{"crop_scale_min": 1, "num_classes": 6, "loss": "cross_entropy", "init": "trunc_normal_002", "learning_rate": 0.0034, "adamw_lr_other_params": 0.0014, "batch_size": 64, "lr_schedule": "linear", "final_lr_fraction": 0, "warmup_steps": 1570, "weight_decay": 0.08}
Rows from block 12 of a small image classifier, named by matrix and row number. Rows with one number belong to one channel. Each number is 128 + 24 x the weight over its row's rms, rounded and kept within 0 to 255. All counts start at 0. Numbers have three digits each.
After each channel's rows are labels from the 100 images, of 14976, where the channel reaches its highest value: "strongest on" is what is common among them. Only what is clearly more common there than usual is listed. The data: rendered scenes of coloured solids on a plain floor.
# convs0: first 3x3 conv (model.blocks.12.convs.0.weight, 208x208x3x3, each kernel summed), inputs 0-103
# convs1: second 3x3 conv (model.blocks.12.convs.1.weight, 208x208x3x3, transposed, each kernel summed), outputs 0-103

convs0.94:156139134161144157115117134132180146147152114161111149151072134122164153098154115197146133115157154146145129117154064137119179142136145154160146125140159171158133130135140121124121115119162134105116125139146154136132149159137154148152063111127153142142153127160130113134133141156139128125152082173109144110101070
convs1.94:117148127110133154114121122122125165121080128125132117126132109136104120140137059183141126133126098131152130133097117117123061119071129170120137127101122132161152164181129119117139190125150146152127132106138133124109128109140142133125151141119132138037134084116118111153110115144143128130120106119122075131139130
strongest on: count: three

convs0.181:139125115131118127135114148141138134120117131095101123107150152123160107096126126078155134141118122133094152093124140119109132130056118133134148112119116110113134122130116123124116127180106159157154100107123122077126114124153119111127143123163159166161107092129135087184159068113117100126126149128127120135123132
convs1.181:148094151133102137122124091132130124114127121111130140148131125083098123127082127076130085149131139144109176060163105139126150168109143102126166107132115149123159126112140151136144094107080127109113131135120127121131127118137115159118095128110149143066150121118113118201168120110122117124096172120157121130121145
strongest on: count: four

convs0.83:123092149116166116119145125143156106164124075150110131091147077130154142144149128152101137143150147107159084154131140143099141143076135088123149109120154123111126172123125134119117123121138170175111138121140134135129135147120136096157159099118117068114119098138141121106183110111135098118150151135109129133067131
convs1.83:136160139091132112141154146110116126144148156128127100123094097138128128103145135135119161119125104159113128153113115147123119077117172126156124127185109132161129183073146095098130140126143133144127144127136142121138101131097122142152104116098174140110126126107179155112138154154114112143120142087112154140124189
strongest on: count: two

convs0.56:149133128154128139109146156125098169136121096119090097131093083099109131157107159070123129124134143141144106139136072140147141122100130105120090146137122143096129148137126089101122125201089160158118148147098131149191138166129123124125072093137111070136141159143106127090146161106172137145144102133098139128106094
convs1.56:110147126141174133156126116160114111127126126132106105170115110118105138131139214129119132126118159107089142175119130108139139122102119187180085135138137141180169119080124133108142127105151121120134117157124139162095101113136115114118136129129126153036136160113143124135134132113122139158125153116131142112132076
strongest on: count: three

convs0.22:170110092158131132119148112121149135129139096144160134158127088150093137107129169096147135131144140116141108162143098158131123106156139103140098114114092120129161173109143166137161126130144109113112141153135139155133123112113113179084123097129161128067152114147072135147119141137125090102074166146121137115121157
convs1.22:070131098084106142123110154096157153167139117146165144105164095129157110120133165072162183134115116154109066114120142126137101108159123128133180138123094109161115131155123133196077079126166060150127131120125137155122138139116122132124149139131153127180099169150152107101115155117119117137100101127147136131134162
strongest on: count: one

convs0.137:143136132117068138155092108122157117120100097095091108160123096107125144106108132154122109134148129132126159149109121143145142160175138133119152135124132123130112123103092130162121105136093105136133103118129135131128148096119120113129132140081093093102118181094158148115111114101078161131186143127115132092124167
convs1.137:084123147135137130146121154153116124195077127121119121126144146113076131128079096169152133118141166144172145149118138120142103116132106074098138139170058101141089162110111123153126143136166134120130130114136137105145101116113144089165132132119140118204132159127149127106104153134093135124126118113132162116147145
strongest on: count: two

convs0.158:166139121119113131113098119107189131114150133118087122121152173138135139119097127116144122110134119109095127091116099141157151125135122130141122122127095127112122163140108125125133140103086101085157114088123103101112121156128091135119148118137141151134129137145142118200128149123076106136099118122126126100155113
convs1.158:088157133091113127101154127117091133133116136124148138182128140122111115143111099140123131148141145139163140091120103101136146114158126149139134107103127134094112103157124137136131132090095153154145125107109143120164119130132186131117129125108114121130145154134151109112084087122112118094160123134134067135137197
strongest on: count: five

convs0.60:134112131152143148134162130131160119118134131135105126153136090134140136147152137147139129110123097130143113188113084138139119113169127149154119100115146150150153120125142120132135144184159157147123127141137136145141137123150133172133099113119129136122128142137140137140164208140141140153139150167085163150091085
convs1.60:083121136135131142140139123126136113113085150131146148131135144120107120114141082142094110121116120127111109157165135130067127125148164082161141122102158113157163117157115112125142050152131151111109118139118103092084123118136121132151137101131122134162107099123113173145106191086147189128132116127118120119116149
strongest on: count: four; cone

convs0.159:151125122144135116200119079117127120126157099104112139150127117118077158110052169096130116132128157105133121124151109138130119095102120098128112110127097109088135162188135164070116136097143098090121124100116157092118085123095131134092135123139120134098150153166095118140105136135157128123121127097101168133115181
convs1.159:121139116134124086114114123079124113147129103143168132124121105126145126128141033121092165127119126145108061116135113130135162096181166130137127133097161122169123162179117127077126063125120140137115150129127109111110154126112160145117137120165117145139147149138132133131128108136134110116133108112129125122115154
strongest on: count: one

convs0.140:102109088138140123106117114093211123160131099148116126117119127066101140134153099103103135112155110121128111151114088124141171178077161114117113149145152151132149157117117120133113159099122119107105099103162141094123150131164135111166128081106127091121106147153152118154105112144105110114093153121126098127147136
convs1.140:113126140140133113128106144140074129152107124119112100101127129166119123118116129165110164106123128122173128128117143095084068147128147125118163156139139091150108127105120118168095139143187140147160136146170130128112107112106116131162107126134128136135117173132157124094106167110130156124110135142123101124137136
strongest on: count: two

convs0.18:116102167123141104176127104149149134135121141118126138132121090134110149155100160131141106127118127146120109124147116134136136103135115116121115119128115137131087120132118161090113128142156114156097149144120124154124121114142129095107067102125149039095138146140073171112119147174149156115139117129103135146102153
convs1.18:149113154107131135139099090120140136124096119116142130150152136125163140092124221116147102099116152121099122127067137130105126157107087088136123077120096097143114128090119155157115131164101098142137129138126130171097126133177146110113132127138144105147092146130101162137148156113123145151089124101149154156138093
strongest on: count: three

convs0.110:094096135117147123162123121146090078135103102143097142137126096146084106137120128096139109112114124129105126139121084114158123115170115122124100113115126149121135080127125105134107136104113120132095115112145107125117116100148129107127075097126113080141126186129127147134093167157113152133079128142127129140120131
convs1.110:093145122153092124158131176110153126125114131104127113122109098094118116138117185160136153154105145134106136148148126124141116111159151098173098110134105123111163122117117132126104097145185150089118122128100141113099064126164134140076144127112144147167118107133123118135100196135143140124109127120133153097103133
strongest on: count: four

convs0.76:102090108137152112156096168127116130136100075183088135121104083137089094145148118114129131119130145152099133116092137108160115143138110114127127107133127119131110076135146121162098115138112147154096145122156119135123141121156147163149069085136140110144140169147150130193137113137120140106101113119123126121105120
convs1.76:113139119169124112151130126107118100135154120107127117133100115104104126135155151180153158146131129139120095161158109130142106115174143110152098154143112137093151112114085103121135097129178164094114146142135128135109099134147142151117128119110132119142125121124133143163083175139133147151129116132132188086106122
strongest on: count: four

convs0.13:134103115133177138153112150135133133131126226150126082161127087160152136144138100158132139104127121118141117173126171138170121133118115151115142149135134157128149089122122099157121130164093186195111134150143123144132129124119118208115144097176150115121133153158141147165158169132141142110137123133150129112114082
convs1.13:099115123090141112159141097135141107121112138139115146124136149126094123132131060110101159110127116138081120185159141119072142130172121122158102115111145120145141131154078104117117035137142156099134136138135114148106124139163148137138136117160098112123116139131175131155099149086106142132140143091149124113119144
strongest on: count: four; count: five

convs0.126:133088116140163113089117126105128107123107135154141115132133103128134137101115108115105107125128131135122117130117157113103118129214125144112146123125110152126099136130105143140103134140117143168104113110106137109110130093121114116122130074164106064127169126107130110145184114114137116127110132116128113114093126
convs1.126:093113112142109146120131160106040122123152125131167142106123164106128136129128113170163125128115116123157125117138130137086134135120126124099176152119141115089140140119105124192127101098102100107152123135102128142111113119150100111172120092128108105162126175120102147101181150145117152124154129117109139106143155
strongest on: count: two; count: three

convs0.105:103110134145137122155099151099130105122129099099081098146187082116144133094100136111109107103127138141110095094130142137130136155109125093112105139169150143120133136166109103107088129103113097136113116103120128064144120077153142125128127160103082093164138149126124092142102138098099130152111135114106167071103071
convs1.105:085134119109116138111127103152050129142076158151118135116113156140137114142137127192131115115127144168171133125172147134099071124146112122096135094120194129157122139142114122155156115122153141132144119130146113139136111138104095137171141115123133124136139147085140165087101134124095155088146127145098103110144134
strongest on: count: one

convs0.200:129134129123100119031130106124131122133132129101162131129131120127096136125128142117115142112127111126129107121150142143121133125129134129114124127123111110119117191090113130103113135109142099121107136126132120150111144119114120141129133120137135116130142033127095119080125116113160080121150125115137088140082191
convs1.200:083127117142097115139120150121198113117136131122138131128147113127123136168169148131149170124124124115173117160151134128155102142122122136138105161084107132160130092163133119151120193110153098144113123126143154161144117129167133099118125136123139115166141179121115083121104116138110122119124129131126132155128193
strongest on: count: one

convs0.53:181094157105115132145099118115137136133146160105110101153162112100167147152139145131132105155169155104148110142108148130082156169129133112129106138116145134146127158083143132163108102173105164136076125101156114168099135107136172131131161148129131118115154129096160133124124089125139154099160149138102136158118135
convs1.53:100111174054140115098122130107102122168135149137124148113116104146178139152102184095146138143146099120154085166119132151122091108136159154127147092116113133147123150112135115096133119147107111108120120120116141086130127092104101117170111155183139153174117158131143125117102166109130103128108113116129135138145146
strongest on: count: two

convs0.65:103127137124141122121130129140138126152079100180139136125132141109131140121135129131106090141112121136099105122124140117140114146138121113118127103119147099152146188120121127140122116129122138165125119118134126110129112112131117134132103097161167109138087090108113105089130147124143113127127094123124128149106072
convs1.65:177100149171121139120132131136140156115176132107126155141155123130130139144141116141102154108114172115150132105144144134146120142148128165154138131132175147130109067138113120157136137116111117148151117128157126140148153115143140106109123112166094137138185159109132102141095131137097120125105112155144143132140161
strongest on: count: one

convs0.113:086140189132142160146145171130110121143153116080142121125145147135165126146154127175140125152165138108142130132136150148149132140062143172131147122151142114148137121136083091159135108117111169143157109117197148135140189092149158132163152103106166086133130140152161159113141157143153108154165152173131119129111169
convs1.113:145137112182127158129129102139143130166139104109119113100121125105128113098136179116076102121128137161150144148164109088108142106127122131095122172171165130187153154069111107146121120151137137142135131144157107171117114139091112098135133096128138157100147080115135143084104137136106123157137111114154108128124098
strongest on: count: four

convs0.152:108133122102091130160127158130106127126131105130190188141127149128141138104125121180155114141097119108122137115142087109149153133139113145131127129140131094138086133132119128165133146125126165068147125131147109148116094131136118136130095121135148165119133137096132147122144142149118128111112112151117126133141127
convs1.152:180111102151098123133103143111120149076176143115144124101106123139149113110149142124133125124122127127151168110126164119138114110153144137127149085215142117130113146098135108064127085152138157134142133070185119136140129167118107129173138103121158138110152141153135138124067118145122123152148119118101166098117168
strongest on: count: five; star block

convs0.146:104129122111117111129110146110067116155112135143065144128095124133102107133120122174142097113119158104112110129145152115112091128102121119132141100148093122117118141113112146132133098113106136148110099129127100102131143120161126143156104134138153106159106121087161116159137140146154125104211115151153155116118054
convs1.146:198117135166113129122153143120122116129140116132121120127147150128125161181136122158144169097130170128146144123135142144150170132139143139134142149113131094125103102137097121105112135104098135140063107146115114114163096133118146120137118116166109134156172135109139099135102123141099104086120150113119121137141188
strongest on: count: one

convs0.67:119119132124155142157159118125131111134145172113138093118129131080110132153136138162110131126127142149144091176169075140129175129055112116130149140131146135123142094134138113134093128121105101140138134153128164139124162104101149127102096093103147125109131140134102090099162107121129156091167118138140105112092151
convs1.67:140090094202140120123111157141095107170152158117117131124100144113106149105155171167107146127147115109122120135168157100173152123105136159139094148207148145143099137107143105091182143124117133114151143160113058163143096164134152131141129116155133138104171117109142164156135115131122102106121101130145169137128121
strongest on: count: four

convs0.29:130167111146154131158140112122113150115111083091087134124107102111107140109089143147091094133118138099131163127122124136108132093120123088099117086115120124115116152179145103136144127154131169121139142151096131139177108108126157106115097140118101132123138121119125080126108078102123131109100087129072178104125145
convs1.29:189103147137128109140092124133130133157144084158140160111166138143119123114109102087113163143139125104133144123151137110161133134174125147137137131142151126114103122130105115134098081135121141078140086123140098106152112116113110163104143096172103123138150187129141143155088139128117134128132132150108150129161146
strongest on: count: five; wedge

convs0.132:107090103105114126103120163100158113137139176169122142121099103083157138134101108111097146099147085136115130110091100149150149179125122087149142165137151122117109131122127100150126156101135127094070075146132145131116164119144140152159152120146094145093137101141176148143150169143144139128099116086141114160107134
convs1.132:094129102146161135139087121128089141142127108094126115089131127141134134130147147136128124128075147114129112162134138130127123129165125138143123148131169055180113144118080125131080094142160111134177125103166107117101120184130132131145126148103108156141117147163140142135084131172100094150110065121136109126122098
strongest on: count: one

convs0.91:147105137109103149070131106104154115113131123106135083104140158156141105141135084130134133151121079131100116163128152115108139133146124169139186106102116121133168107118112150157126119118080130122143127122137117138115133121085104120124118122121073085119108074141134154117186097115144090128199141115137101134095126
convs1.91:137106155103131162114136134128106117183116140125144133121117117128112128114064149160155071134159129123114112116119117141094173084083097065140107139139081116134113173072127121161136102125115133118108114136099120132125078119097150071148131118133109130180136143127186100104151127113114120117126147112126151098131165
strongest on: count: two

convs0.150:152101128130111085175121093136111099127127084126156159127130126112116147090081155105112137117128134130140126093125094126117108114101112104121119120129115130102101170172132119069107143129162089122121106118098135113139090146137118127107148105154168128129138168144086097104096150116114123118137126120151152121112188
convs1.150:155154109132138119118128131091136129176137137133141102144126112113150126133149020110098170115124090123079099124122128138106169096171157115132150139127182111150129174142139112072114054136120157126121126122144138106127149119103126154114135138171135139134141117120119137134129107121152122113127130116113136117109142
strongest on: count: one

convs0.156:121086056130180123112118158122110111120159109130057121116116057107145114133134124141137127121115107124113121156122134128143149130139132093135106093131118153119134113135138116128129120142131134129097134128122122102119128109133121114140066053099093096158116110109125133146075115129117101125117123136080121132110072
convs1.156:108102089117121153131125130127083119111135137129121140132162157143143126105127133124135135100129111125176120111116151135119104189103152116054146145113131167121137156151112121149142159111119116118141122124090135150114086143192122133207161102147133104151125143135057142137151126149092164116127117120109130124124085
strongest on: count: four

convs0.23:116139096127138101125147101101150123121114095161062136114138128130125138116098129155096101096116134120118091095126090137098126120084112074095142094116116150105119150162126101138107110107144112123135115126106127096110114121126116107093125097152154075098119140132125111162141129140093144126148099115110157087118103
convs1.23:154125121165135133143146107160074115152136137119122144081141170138113124157172058224147179146116141105141131085198118110117148120115163146127165138115172113090081108141120111126135153113135146134172120121132106167149144105125133118122151128145095112136141104114125152155094116148078140144146132137125146124162159
strongest on: count: one

convs0.127:159113132139105154093129103144129086136149154131134127121148123136073109143138120147178119114118106128105105114126175105102126122224120128125144128126152125157085130115099170105129138122107088119103142115127110125107132095121115137145179135107111101098111130124135179098138173129105129129113154131168136119123129
convs1.127:136144152113120140126147135119143134143098145108120139133113143107159105152109110105184138163132103132112133099100101135094115127080132105110114125114114133094138125150118165160128135114079160154130116131116103107105143112103122121089091139119125118197126094128114130078117130140158160120141166110141091138143142
strongest on: count: three

convs0.24:143135131132129083191115113122137138121121074112126127132141144116126136125100165123077131111125143114129134092124103143129140116095125078123108111137129128103130144171142123083109139111150087103141116114114136103133093130113117082119130141132140143138109177125116103136106108132103143122123132111124137111119222
convs1.24:152149116130154105112131136104107117163132127129144125134129117116136125122139014124081144120110099136076097103134126134117154104183168129137130143132170115143125162151133116099105050121123157137152133134130106109129149112120142168112138124167121157132148120127125135136119110118145126115122127136124130112119139
strongest on: count: one

convs0.70:152075151134131122079129122110137133130130087113158107123143087146119113141133105104121159129132088126133106161109096111090122133157128124112137137121131138149116093091142129129112154125111129116118144130126104158121143112112120126140154140133071095133122075124122108088147090120162096134143154112128129147099140
convs1.70:132125130082123112137117135137096127184120135146150116144091117137124137104110138127149087124152134111110112133107139140095130073086129098152120101169105118154119190081116134151138085121137119111096131122111132149115066113065130098137125139116131137136095116123177139108168144115123120120140144132118136081123174
strongest on: count: two

convs0.11:159131146122115087209112148133145119123119123094136135104167150116119147112089162126099153112120141131151133088134100166152153126130132086142115110162126100116127176175147129091128149090154092089143137108108141097136097136106113107128133131128144136130112173121101097127138098126089154136111124116132115136135193
convs1.11:130159118116138095112146143094123123166127125114152110161124109085137145124145023101077158110124112142080103109136138133112133100176177126129139142146150110144140174126135130114095071098121161126136137133129129106118136112125147167115128124148130145145156132120117141117123118129149117119125138129142143115106131
strongest on: count: one

convs0.171:148126129149126110201132099126129130124108122131123127145119133108116163133100162116113135133134145122139132101126108127121128116107139114138124102145125137094137152173130120104120116097155100110136119105096139122121084147105111118107103133104148114111130155123081119137071118107142165123140137126114146101102200
convs1.171:152158125134144090125141148094114113178137114130142118133137111111151137129150017100082168116119115138083088115128126139109155092182178146138142139135171122144125168134119125094099042125133144140140119133124118111132160119117142160087155132161123160144143130119127125130119110123126109122134117117119143117126139
strongest on: count: one

convs0.174:150135120113136101129092117105130141146101135163075111126123112119132135124151146114108128128116136124100108096127151116133112151117109101098135094128119144126157178147125140113099115108112107149104113117133094092097116151080101077110126076127145097112073154115118123158103125099132149100169133108105139123127104
convs1.174:219122134136084183130159137127094118115134149110126151109152135140127130175140102150134137143122172127124154139141158133137133131118139137127155185133127129106086076137110122152144146111097158108129105125134120122147143119163157126121128107142106127141156117110150092115086117156124104134112140130127144121150158
strongest on: count: one

convs0.108:108126168148191158151153146149142118117140119129104161123125119109140114149144132107160122157124123126118132169107145118151116114137128135131112107110135171137161087119164154145160120144106131150119138133126132167131140164126138151132158099133148084156124137138129136156124110120141097125120160117130111135130124
convs1.108:065129137172089118155109133131138121132104127149144128118114142109099128137128104167109155135135126128140142166160135133126112121137130104129093157120135115107155105112113161131121112157167165120107130133141131117087098112140123150119096127138133097167150109124121158118116184087129178153148145133128159121123143
strongest on: count: four

convs0.55:127084126137113128112126122112142114128136155099132060132125119141113139113127105121115135085140118119113103107132089133131132147148138131161146152130111116130129078123126093116105143092169137122155106125112116132167157134115118159139113143122077137114114121111146116068171139099117128135133094125113108100133174
convs1.55:144148111122120122133126126129106119166111134139141115135100104130107111115115084132152076095126151140166129116100134127095124070117100094147108093158125092178113179106105091133140121108161116101120090141125128134114104143099109072162139152086142148118093122113188172115164117114109127148118112134108127091087177
strongest on: count: two

convs0.170:128101118117156150169130104155137111120165131125062128105093133111114117137112120115145107113116125131153128169122098115096126098114122103152155087125121176107137140165155107089101121171155095125088105131110133090124123053154116133113069097137150093105123125084115130163141143130130131096069094125119113119119115
convs1.170:086136135144130135141116134170108157103136138145136137113145109105087111109079154124118078147121131081083133098114116125117133143142168128159161139125099108089168077130137141102133149119207051083100090150112124133117143111123140120080138129103135127088127144131140156191137177103125137102111117133135142128137104
strongest on: count: four

convs0.5:174060151126141139092122111120121119128148120111169081112137104114117132130136096076133170132117104124148104168121112129136127134141133132125143142125123133140127108102127134138127153119130118123119137122128113131118168122122121088133146139114066098124111075117135113078148106124153125114134134111158121144085184
convs1.5:101123146101111125134124149143084123157125128137154107122084110106138125101081130124148095125140133140102112102107136125099137077076103082156122102179103108159118185093113128145134073128130117103093126146120115149131095097059135097120114126099151134122128118142182159108161141106127097117123130123126131080118177
strongest on: count: two

convs0.43:144106156150151142179119109137163126153123125110133147097125120119144140172154152091144160128143133110130103149109146147104154147089137146133138081113124137157152115112124124152158134140144131086080139135154142092120189109155120108149155145091109111092125105111122141131139081120128123149149089144130117165099162
convs1.43:097150133169133148113114173109104102146085128117079138085121124147129124121124177126132058136128128142152151147099126138151113107072124087095129130139139110108169140081144103102109112143139137117100102114156141125128121123106111123182123139111121137128110147115146134129137181148140131097116118127128084128135095
strongest on: count: two

convs0.143:148105131122120136124103131137133114143112121126115127123112096111073134101139097095087136136144115095124087093139117127138133156076135083072142115152144158105137168141124089130123126109139098156131127118140139100090169108126142137157093132107172108141121119160129141110141130135150098121068140124105104128151092
convs1.143:060149113099161100129145125098075140177119139125122137114150134157133118130135149137103133118146133132122103127138140142119083116173160175145130164123156109163129148109116113119125077119121151146123130120164123112091157085124094139145115135133129144127148166150152118095110115143157135132120139149135127133132118
strongest on: count: one

convs0.205:146099120157159120111134177121157146135129132137124116144106075103123133139166116162131138130154151144145111162085127131087136169111134093113116155141136109144124107111143126158106108205087181148101133130164126125146160121141133137136129102149121054135118132137161108160133108086160132102134107121100141127086156
convs1.205:122131121078120114115096119117096143176108145104094121162142142147145134135143141141129157133168103118148114155118155119118098102161115139135143122171092156136120183085151139093119104107177124138125134136106190125152117087138136130152119127136129136119099129130137109108122168105117119145123112134110154110145112
strongest on: count: two

convs0.1:171109127140127120153113135119114109150169154113038084141160093140122165130147121136119095136141165116116089120098162137087154116164133142113126126126145146138115202126107140124116116141114111149097111105144123119155124115125139150147169105135090089127144171142123147138111172126143116131152147117128139116124076
convs1.1:089116123091122108129134108138104149154098128130128158113148115121129129156130109158137146081143122141195099123122105150110087114150122100092159097117122087126157123153123118159132110137162138155157111121089125111136119117124127105132104123135107137150115179136172103060091114123127127095126141125144119131121147
strongest on: count: two; count: three

convs0.173:095104092157116142156152124134155121126129173163081129149131119143119115105131102144149106138110108143111116167132176155122082113116116152132132120112137165156137110122146125145110158197117200161119129136134131117123117115146123179120111092121151119118125131128120147131142101131141140125129142139124126142128080
convs1.173:108138103120127126121158115092136116126115133120118120102103134105089141116109092165120119125122130127075118187154142128101133121160131112170152155111131087096142117136126103113095071138139148115111122110120137120084096110122132153135126132140117113147128098102147155168101210112143160137108131121138117113114155
strongest on: count: four

convs0.124:133113080138140141131149112109181133140133097112166141120103158111154120121148128156141121155125114136113123158123143125114112122101124101121123130123102108149128117138153123108118116169118146119110132103128162125114153119161129118140112139099128159108106133120157097155158075118152137099120120125155094101137159
convs1.124:157098117161157153137102102135124127124115083132114150119125132144122137135105117160129095151129125135128129082104138121121128135111114175133163138149116119075125118117127123180141112085116153120136124127156122096147131097126115150125149112142119147095132139153123158215161112131134090127115134141134135134138158
strongest on: count: four

convs0.142:119104151127171134142134128144105136122130153156128109122144091140139133165130146102165129126118101124117108154099110123124132136183125143122149134117111152131143085101142102139118139178105149158115122114121120139144141097126116141126135082094134065135132146147139169123134141133152134121108103120120127170099122
convs1.142:088125148129112116149145140135137118136135152131137124147122133093126122141114095153132150125126125141134140150124121117076119121151148115160125128131100128130150146164114114136125068169135135143133143120122137122093130115199137155123135135124147093174135125111105149124109189084141175133132088131123148115123153
strongest on: count: four

convs0.180:117141093128162127150140146130148132123151144148070131124144109130131136148139098126157138163143110150109129187123130135150136134162138143129136103128143170121185103118137146133114119164135179150114160136133122136113146115141122160116116080109164110155130154120139166171135130161181122121110153122105113156129074
convs1.180:106134110115134118152137102137139120144114160154138097099129125118095128118117088147115134150137147138115141190167122136106118125168122102155101140125128107148148115149101118105102091148143148129127115121127116121097090124156108131140136141125118118130158122114121160146102193106131167136110144147110111127094164
strongest on: count: four

convs0.106:129154145112103145026119100099126138126128132125119161133121127129125122120142106133125144104137115151104103104129133121118110135137116127113135115131131104113119164116110139123102127117100106099088122113138099131084135150131131141123127113131166128140128057107114114106129115103126087094165116126135131139111230
convs1.106:094138118150091127146112137141174099145120126129125113122133102125091132156154123168159161106132143127209113184162147124142100141108109139144117174119111111159122100135124117153125168125163092147123115140139135146133124147153132075114126138122138125173142185126143110108099130124094137148140124128121139139114188
strongest on: count: one

convs0.109:125143105127119168057138115123151150117117128134116135121129114098140135131175107117170142132139097123150064150138141110139122167149141143105131122139134113150149117093142152153130137165102136151101147131131134129123180108159086121137123111130143114130111061116160126086140130141179110121134128125106112133100163
convs1.109:151121105132153121159115140139129120177111078119105118127126139124156112084106143112126147122101150136156128146090107167156120139123091159125153150099130109145102176088126147169101161138118140144117116145144160192109095155094112154148113123141148120116133161117137115133143110100109140151121159129121172130150087
strongest on: count: two